Weights of a small image classifier.
Model: arch nf_resnet, norm none_scaled_ws.
Training: 6800 steps, batches of 256, held-out accuracy 100%.
Data: trained on numbers of one to four digits printed on busy colour backdrops, 147500 training examples, 11.8 epochs.
Rows from block 4 of a small image classifier, named by matrix and row number. Rows with one number belong to one channel. Each number is 128 + 32 x the weight over its row's rms, rounded and kept within 0 to 255. All counts start at 0. Numbers have three digits each. After the name is the row's rms in percent of the matrix's.
Before each channel's rows are labels from the 100 images, of 14848, where the channel reaches its highest value: "strongest on" is what is common among them. Only what is clearly more common there than usual is listed. The data: numbers of one to four digits printed on busy colour backdrops.
# convs0: first 3x3 conv (model.blocks.4.convs.0.weight, 128x128x3x3, standardized in use, each kernel summed), inputs 64-127
# convs1: second 3x3 conv (model.blocks.4.convs.1.weight, 128x128x3x3, standardized in use, transposed, each kernel summed), outputs 64-127

strongest on: the digit 2; length: three; yellow ink
convs0.48 098:121139067104121119153162149147057088120123137116120142117171126160068133174111115133092203068158165191110142201157074086154102113138110114120163066152161182139108087126132077131127099160085104
convs1.48 093:109119137167053098179158145209113122172124234142132115126121172139097157151094141115120132171104113125098134141115125075126043097123128085104139140133162132171196176136112152142156088135009178

strongest on: on a plate; length: four; last digit: 5
convs0.30 103:116223130147109129205125219144052129168145110218150128158145089129069185137126089173107156145136114109159108171156181156100134153114080131107059115123167099123103108123138111082114152104130119
convs1.30 116:177139098163144142127107106090104152143121150141138058134129145112148091145121130126128113100122137146157140196151021132143128186121093141152113093138053195061171120125123109139124176112095109

strongest on: the digit 0; yellow ink; last digit: 0
convs0.58 100:143182084075176120071162126206079099067174077105180074137150121131094117119137108198079111143144142118130121101038162150158132102188124142182165118112148099168161119138112102136103076093125106
convs1.58 087:136110095196153142168054158140142129121123102111147139155135119133140092103125101112152094079168174170059135144143166101144052133148147128141099087133115151200158159155148141092170101143105116

strongest on: yellow ink; white ink
convs0.82 095:099110170177077134136126054138124119099162128157085109156090126203086183121113092111090167134184070137150123126157153102141143139168130125111172137110122117139147118104140059099111075182109114
convs1.82 082:124124135155167074132143106065122139124132097174119105148153115131135148119100147104099124112139167181192087122118093148103179162074050122105074075124109150178165166117158133161108138109074140

strongest on: black ink
convs0.19 123:130232110115126108149125142127079112128134130111137083007185120124127156106146103135084141113119225122125117126102141160097104115158186103149146123139149141163118148169100112165156126131144131
convs1.19 118:159193123138117081130136127126122116126124107130124142000134110114077124116126132127106149122148141122160140122117164138013090145147023140133138131128114159157139106139141116132135140148136111

strongest on: the digit 8; length: two; last digit: 8; first digit: 8
convs0.7 083:125088141125132132143141076096198102110090115190145153063165118122110122115108098125164161219077089088160141150165122147114125101093105162142119145129124058128152104150180091118128198091100163
convs1.7 083:141144165120177144119131152139142153129160016148187095137144078138170137109171100147071108177102151121214110166128119163093130115150121184119115136146106081108086092130116124108125182095140109

strongest on: bold; length: four; the digit 0; the digit 6
convs0.95 096:171108120181138126173116157166125119076144133127057139107070171138113112162103152170097126077121143140153165126124139128093116145154070145192105147153164137099119183113130146117098086201128089
convs1.95 107:094140111146102124131187174134086161184124174163100142164162121176130191178105134154123103156156126153111077125160172092123107076125172137114099028119117085113192199121168127112161107157094168

strongest on: white ink
convs0.83 076:099175210116177157167079249135107155152113144116127123140159106130109178127152128117135082173141135114097158147131184073127127147202113096063104163165083122067153065123103090164120149176106125
convs1.83 072:072160179155094142139102163153088104114094071135102153118083157115163152139113140131151108131073165153142107113135131112073112096130135108153127176197135144110128085109148120149126214074131136

strongest on: the digit 6; last digit: 6; first digit: 6; yellow ink
convs0.15 110:181142134088145148109158163176138050113117128162132084123161089117088151080124109135153124132126151182114125084075121117168156142120150127120112070096109095142090148162133166132159189152121104
convs1.15 087:120134117140090170071139145154121065104088105143101119155109097084132104107096132051119105098124145111142133103051108133085141125130143133168177099130098147158075165139111097128146121143108052

strongest on: red ink; last digit: 9; yellow ink
convs0.113 108:127093091101143165135130142094088119119139103148128199131144105122214149177099146153115101118155128139177151116143162106128168156104148042137123137070125083099137166134173166109138175080105157
convs1.113 095:044141132105103113153147113169109139162105183155167167119106091161175099167129124120145073161080129108111118105117108134115107087123095092124107124149156093106137116112110136121184224118097197

strongest on: white ink
convs0.1 107:103108093103098076126138157080135128074131105151176145150107130148132119100120126088127193096124138126140048106153133148109103108180181104110138115155086135122124221138157094151099097130095109
convs1.1 110:151098082085035090114113137153116112117131147126082237100133113134137152132152119130157175171103094111117165092041134170137157092133139173125131154168113164112105070136121163092157115191134118

strongest on: brown ink; red ink
convs0.3 131:134144124123124196145119130122114132100119107110104138116217130143131137141112119129132178136127185114117119098110149132123128115113071114121173123146146122135135154123075111137105141127096137
convs1.3 112:131056106110138063101136122129121135131147122111117151141143137127118127098127146108029088109155101090122119127128144175130104147134071123088144141111151134145150099147123150144153092132097145

strongest on: on a plate; the digit 5; first digit: 5
convs0.105 085:108099139120134107154100123187089127177111108165143155100154147163059155214174071113152116129127097102136139170144089144138103163111141100082065139128087062102138070167153129155081059125108140
convs1.105 095:180107149183123126084101091131082111097172121070158171091107130102176087142202112121160170138141130183140113163135071148116152141114070173129140116122127122123076086108088062157133149070125150

strongest on: bold; on a plate; length: four; red ink
convs0.122 092:152137139125143113141130194135145122132063121181168203138141134129126130126122098139154135102095122134129160099094184096063132132146140088164125151096103123097168111154113115114141175152136123
convs1.122 081:143126105107124167091150168085121158142173142129166110133081108167146155110125111119088086119194131157185079114106093135122172142110135095105137131126127166091106167099193145154145183124114190

strongest on: the digit 0; first digit: 0; red ink
convs0.32 089:165117182129181125158125164129167143139070135179163179096133073114128175133099118132124101071181091133154128165126213105073093170118131108147137171125103144125122131087101187110158123156153132
convs1.32 097:051119143161062098177129173118131132118105179152129121154066133206183165113183096135088079141174185149116096127119136121190130117115126098090107093113125101106150096135150174154187097108053096

strongest on: red ink; first digit: 8; yellow ink
convs0.127 105:069058123130115142162116100108072117150155174123135175070088119117074114166119134131114135142126175162094138135153060121119119095112137132139167144106129176106082131142128113084154115156229165
convs1.127 095:138153131141169087125127117052125101141138082134157084147128055147125151107205091100159163091072139093054149154083125134160095152095166089130142137107183064130144154150128136126081098144131115

strongest on: italic; the digit 7
convs0.115 100:143143144089130105146165121159085134121138099151117175146150127119106151109093064098160128159140167110161132106114132186119107139150153102107173152095136076094143062178164149145115175138090172
convs1.115 113:139121157109026103151038128158119123112127141129091117117101083065126134150143100111150142146102126110098174090125128162174150113136075139121149186132096103142143054157129093090161110172131136

strongest on: the digit 8; last digit: 8; yellow ink
convs0.125 089:106185088133191165115137119128099096183116136150161134115143150154092155109132115114116136163172111108062145153131125123112126087134147116126095087069132072095132117123119105127152134175114147
convs1.125 092:092142191194111124087149147153112072148135201140187099097141168159155139092147145137085133146127136144104126156123100177086136157120119142123131138137166100121128085100101081126094129090131113

strongest on: bold; the digit 0; yellow ink
convs0.0 095:231106093176133137130146072117136162130143128124068089140147085140123069169141107161146138135127088149116123116184059126123125111089116154140130156120102165146136172123066140161117102137142160
convs1.0 107:061082149165114136141097129118144161159122148135106146082067144145087145139137115077087081178113079158134106105134127135085189118091065096119083133101167111132110081134149090165183139105111142

strongest on: the digit 7; length: two; first digit: 7; yellow ink
convs0.41 097:122135092103103138111090099155130153136195111139177164122136148157110155195068124101150121194123129083127145111099146135103079129111094120153135125140144147176142128150217141048110128146103208
convs1.41 094:197146141115153086068134119081154178152161131115162094134131132163163125132141110130140078168085146124147143145123135183168205120122130111156120138123125122090104170102105051135046201114131069

strongest on: the digit 2; yellow ink
convs0.4 109:067140080142145170116146149135176082125092130122132134122118161109106129038154153196112199084120123207111127110107152099178165124105127090146114086106172159135110162102142075140161133147154118
convs1.4 099:122149106098159107160190087189153150156086236068119101118146113096116150110070189175132148142117086108153170137123131121139142120125139079124094153127137115101101134143125114112047129140092173

strongest on: length: four; bold
convs0.24 096:143120215077090100137141137144065082122107092084209155118150145143118174146152101059160143133118099120113140128132143165120101140160142115187194132124171085113134107135125124112155048158110085
convs1.24 093:108149167112102128140120170141134094126081114157122135153114181143192122088179145109183107073126153115056142082154129078200096157131157139116149111115079146163154173129105125182141117132118076

strongest on: white ink; first digit: 8; black ink
convs0.21 079:124116145134074173121099093120147074104106144122110117161151116217123222144109100103094140117181125132082103185125155098127105127106121108133120110087154129161104115111132099200133133154167132
convs1.21 103:141112133155115132073174072140145129143129092148165194149172132065118102116128081178121220131072125144120107131159087090092119170130149161130144090133140093162200125107106140091150048127140089

strongest on: the digit 9; the digit 0; red ink
convs0.107 097:165112130147128126104129082140090149116186151127116144159113134120150067151118158156118075174128121121149124105152043130125159133069096158105109144160113135178119111092100158194139065130183116
convs1.107 118:130120150151095139121155110115119179123150159143129147096098118121145114125171114056143073136170125143145098124111101172123175149043113157110071095076136097089136107083116131064131150108089134

strongest on: bold; length: four; yellow ink
convs0.120 099:123128119148142147156095188173119086107129158103123112089104157138099152124143162176134169092141156068131110101097159112133138142150174068166108105102125103138104211158082146106175136186065092
convs1.120 101:120140137081092132079154145130107101127121113147103140151148127175124143116103184122174168151157126059132131111124149127141100115136138130099124054125091135076179204165113102193108136096120150

strongest on: blue ink
convs0.56 143:122020113126116158117136124160085107130097081112095125199088079126105133122106120134250134110129113152134122122097125172137126114099175105146148106088160124117132105153133124134147163153131117
convs1.56 129:135056120119198136140121114135135124132122117127125109155090143108088098146109145123199082106140100150158095134114132144107088164149105096178148130114141154142126090144125131136125076140146146

strongest on: the digit 9; yellow ink; last digit: 9
convs0.65 097:132125116116119169136175151133128137101117105140151072146150128105186117142133081111121171179078111139181095112119122141088213116128180160117122112146136060125157115115176114084119170116108181
convs1.65 081:092109169109086178089084130125132143117150169154189160145197132146205151095129087148092079101097127165170135124160117147103143113134087169141163106132138104159135086123121172128121177143116178

strongest on: blue ink
convs0.86 108:181177129162139122104154060144078145159178113117130079143095122134123070151163153159150111180171115102115086085156078106134113192102130166144118144092144113163119104102093101152157097120156131
convs1.86 120:089145140132168176141134100097138154176135119088145096111098148144174137121175106067202103101123107125151117111108093125110144202080074156106092096071121134100119116076126108122111168074104147

strongest on: the digit 9; yellow ink; first digit: 9
convs0.69 098:173143135166126139134155089120105122119071102125129099125141108121044129086120186124137099073162179165110132179155098146189134115112127113127100099083198163129116097120148094101149125158137108
convs1.69 094:108109183171125114169129111143121194121143109174160068139112103144147130105172085107083143142066092143119133186116097134072135158163116160103102074140184104137089044126113117108173093078169105

strongest on: on a plate; length: four; first digit: 4
convs0.53 110:158125136158070165119124173126255098132127124128117156125083162166093177140083123097146140153110122098162127183119104105123140131186076134113116123177135102115132121111144108131110119085144095
convs1.53 104:120128091127135169098116115095124063114127069114141117140123138066136080123144153137131118081136126135156125166108066119121100133062099130177119143119051156129152095139104120127107130133141125

strongest on: bold; length: four; the digit 9; yellow ink
convs0.28 085:106086149128110131101112064115073146092188115108086118147160136114116046158146208135141112160138128139092098113143044161169116122111138131121059134129112134175087144131123169158145089100155107
convs1.28 093:136106128147128143094122125101130142131169119095085179085082085141119095159176134094044109129123122088136110131141115234041111165128074111107163137127169129091134120157133113128106109166084152

strongest on: length: two; last digit: 9; first digit: 9
convs0.116 092:072150126120135163137193123132076185141189088158126146132158100095111159126159068172191128163111090139125151110102154134150122086096184173175109129093131162199089095152119183086172114117110170
convs1.116 111:157125159101110095151116089110179115086140115111156066156133124185122136136105102206156117114113151123126242164143136112170137167100150176113132072107100143172071076171130134123054147096174132

strongest on: the digit 0; yellow ink; first digit: 0; last digit: 0
convs0.52 111:129143152065163125133107117133108139113069094139135177123169143156163117148128108133158145053115112169140130190137155100147173122139154109166157097083146193085148133095144110147153116092154123
convs1.52 095:118118100109146119167130136053113070130167153132124113112153202172096126121135122103100130120142104082030107172166137124165087122152071101133130119126127154114117121101092164119109119127045102

strongest on: the digit 0; red ink
convs0.106 093:096130116140126133110125109088148112100091096127140142139124055157160152127065106158108114091113153188130127162125170087098208156093151148147164088127156098120119128078133099109190166131146142
convs1.106 090:152081113048152149172091088149147123142121032115151157092130163138143090097068117120125179092110109129143176185139131137103093113152094110111103149152143141170129100178124134154112147164123126

strongest on: the digit 1; last digit: 1
convs0.71 103:131121119087145183105132139092130128128101059101181127138099107081151091157144101098115211129108131155152146161150154069107067069166116082187180111148154110169135170105132150178090191074114127
convs1.71 080:135118179137119159097159158136123175183105201147150165161159137098146081085146094159116110148115116135134109086144139121134075102142119078143135161133151132122148145164145116180193139196130072

strongest on: the digit 9; length: four; last digit: 9
convs0.108 088:063122143124138107146134206121143108170145083121091149148133152181159160144161109114150129093165134057128130165041160150145130131195152106113130136103087132113169114149100164091138143217128158
convs1.108 091:134153147054123134123087155142095119113107132132130155129152085154139184162135064140075106114151183127142142135146134128097140121157081141113159140154124110064076100122151164129212150149148102

strongest on: the digit 5; last digit: 5
convs0.109 114:064152128161158140105129156126102094084084089126132087163140113124095116063179144182135145130124167154129126102158187078137171115146152081116142156087123111141120172129119140101129201150156100
convs1.109 095:191130134101155144097140125074149119093143188036117115121136187081114130184160148122134130127126097084133159112138127103119139094117141071135115231136100115116098158092118120139036190148225110

strongest on: italic; length: four; yellow ink
convs0.14 103:203116143091129104110143151165143143081108147076080145138143115166079166118119077083149111146154084167139141137153171174140121108165171071098125070110133102093112081153189110135157096125059121
convs1.14 095:124090117135068097145111190135149122072090127106102146154120101147170152068181112051168114090158180140128144123124161125147102118157120162138107117132078130201140155159119098186156117110110113

strongest on: bold; length: four; the digit 9; red ink
convs0.102 098:143100126175136109166112111122100152156115115188078159123141145135158111142129137127142075187126053113091111102133120150105169107128147136118104135179133113105129085140119116173148094104172100
convs1.102 096:117106163124081156146116147104076166204145140124104173087098124103122147175159108098133123134161101131128108125111040143101158182083123157129119088129165119075112142060139135087149096130140190

strongest on: yellow ink
convs0.80 101:126179116155136153176104096051093140130152146212119112090155102150095162146107095183136123142095123145167101159162138084069199118134171102112154113095139115185149125142170106116114136084202154
convs1.80 083:126153119116159117119140090163133190100090144147133147082142177092177109148107112141117134089106136216138129169175074142109174126103062142148128130117138144161128106143161138099138195142201166

strongest on: the digit 9; yellow ink; first digit: 9; red ink
convs0.68 102:164125090129135125092131120133110167115143123061132157128116122159140117053128168147106175143181130098136166099135096109168173118116129136165086214120133145161189155130102183095140119126172100
convs1.68 092:185136137153109133107170160077133145118170133137136106152119119187126181131156077169141098115167148126151129116125123138196208125090140127060159098085133106071127105095132158108139140119142139

strongest on: red ink; first digit: 8; orange ink
convs0.31 091:136116098145084100118151139158226157160145145074193116074110075061107128138114143150149101128114129117138131088083122123168123120141118162183113142175131179136110114102210151124131098141138116
convs1.31 121:105163104149115122130095132124158152114131140097146044118080153194126191156126137125205147114128179139109151179131151107163115081135144157127128103123098148144059114103152116136133128099137084

strongest on: the digit 1; yellow ink; red ink
convs0.44 105:047185082230210100140090145119104109114092116116111150132142135216127158130175142137170154063162155137138111125092136096120170146148148116132152096059099124079153183117155109110185083178142098
convs1.44 092:116163116090137127129146107146094049134136121107089125127160097099125121085114185151170191080099115109130157060121122108136113120150115142122132118150085162115151101116094169095128121198162102

strongest on: the digit 7; red ink; last digit: 7
convs0.36 104:172199125116092085102115197164060127142142113147175129093139111184108229133147148136114132109181116140148100173142229111131142154094083135125149089132113121153166099101137092098179076107148155
convs1.36 096:112178074142116124090074128128116105072133079113159042151124141098142149164105127085184156100124150130115178119178143128187123143125155129158065168133081158172112147145120113109137111122100150

strongest on: blue ink; red ink
convs0.73 095:121169158083186171200132140160098159178111094179144105132133169156106187073114123189102129106166111119107143162102182147094126112123105137135122079106146081107117096158167079084149137100104093
convs1.73 114:138114136153121161106158065091111170184179123154179102123096142147123103155149061127114144159153068127104131186129063158108128178138134189105110152163144077117130091106081082065188097143137095

strongest on: length: four; the digit 2; white ink
convs0.46 074:140094156122136077153122100127117123097147202168120151095121189114086128116132185101127166119101115162089119134117177129149121133168070121095131086161120197090192166128154089151122169088145117
convs1.46 108:135153171140095082159174194135132086150108106139101124143105084120138190185089104156174145175116176137111096115120191119168094073136179107096140186155094167142154161165158143114159150160161100

strongest on: white ink; the digit 1; first digit: 1
convs0.123 086:163086120168095119137091120083200158122125140139136103137098102179129192117181106112104142080170094113109114203127158096103091107173084147160118112120130111111095120122102108181130135121133116
convs1.123 107:135093144121100092142168101168152076109107143166152181190187159077115103116127121142121157117059131112146136143120103146130140164122138094105160141153130130127134128149105152089154078156142096

strongest on: bold; length: four; the digit 8; blue ink
convs0.103 098:032143202106151157187107111114145093228151093159137080137149120131116169092095112110120133140118137107120141106111168145140139111108118120085108105116106113075077078188163106129175131127154151
convs1.103 089:139115121122145171174149062096118109160155159103132110092150088141124120177122153091151094154183067101123109122139134146138101102141155082128121116174163078137140097078091104035110097133130169

strongest on: length: four; bold; the digit 6
convs0.85 085:138139107181105144122086224100051097077134183152147101132112107133065117162117137116174096082106154179104148093111201107109173123186134091102152143160164162134147164158173076128141117144099132
convs1.85 087:136141151150130119151133207114110151166140072147126118136063091108131119132046198148194143114177107130129113129138145080158140091156162143153126136130090169135164167132146118147063129141151174

strongest on: length: one; last digit: 5; yellow ink; red ink
convs0.39 088:124159122087175116085145091135094176131114135104138185094172119127134162174168096136189166082128103102152152091113094121135126100122157173159143207045139074175135100125105142093127179118094104
convs1.39 107:166098156141116109111161087075145179155181187161175087117119129125128081149086113201111095080154131127168177124097115139126117167117114133162132146093117106159123105182120173184125092072111145

strongest on: black ink
convs0.110 134:142212110125083194145139109113103127110126137112117118056181114123118137140126126130109166131114174130120156118141128149148132094161149115125129129191112134128125116117014115111129129115126143
convs1.110 124:125163096168095181164132136122141103137117121127119166031055116172093109142127122118147120147158157136124132123094152187175127120140121121131171115161112120112112086131140117139149093127103138

strongest on: the digit 5; yellow ink
convs0.91 109:166141099095084132122098129172124178114150140146135123113119130119100141219046115038129090154145132101119133094117121163098116124135141122110108142091149133208108134185150092101091086182075189
convs1.91 105:129109110067134122117121118158146106108169120124095124141148120092143127136114136102162149172146140110172121110101121117168158131130192177159118134120117109089068173118111087141070193120105087

strongest on: red ink; black ink
convs0.75 116:112076124142144110179149122139142160127146123141083122121116122127079172111141108112093168112086166117124143145142134175134149114150151142130133113113129091106130135165000129098140070119153111
convs1.75 153:126065141157155160141109111117136157130101130088144107125170131130150041117139147114086130103134190137111137125113090125117119127128122154133131125145145140128128122085255142108111142116143113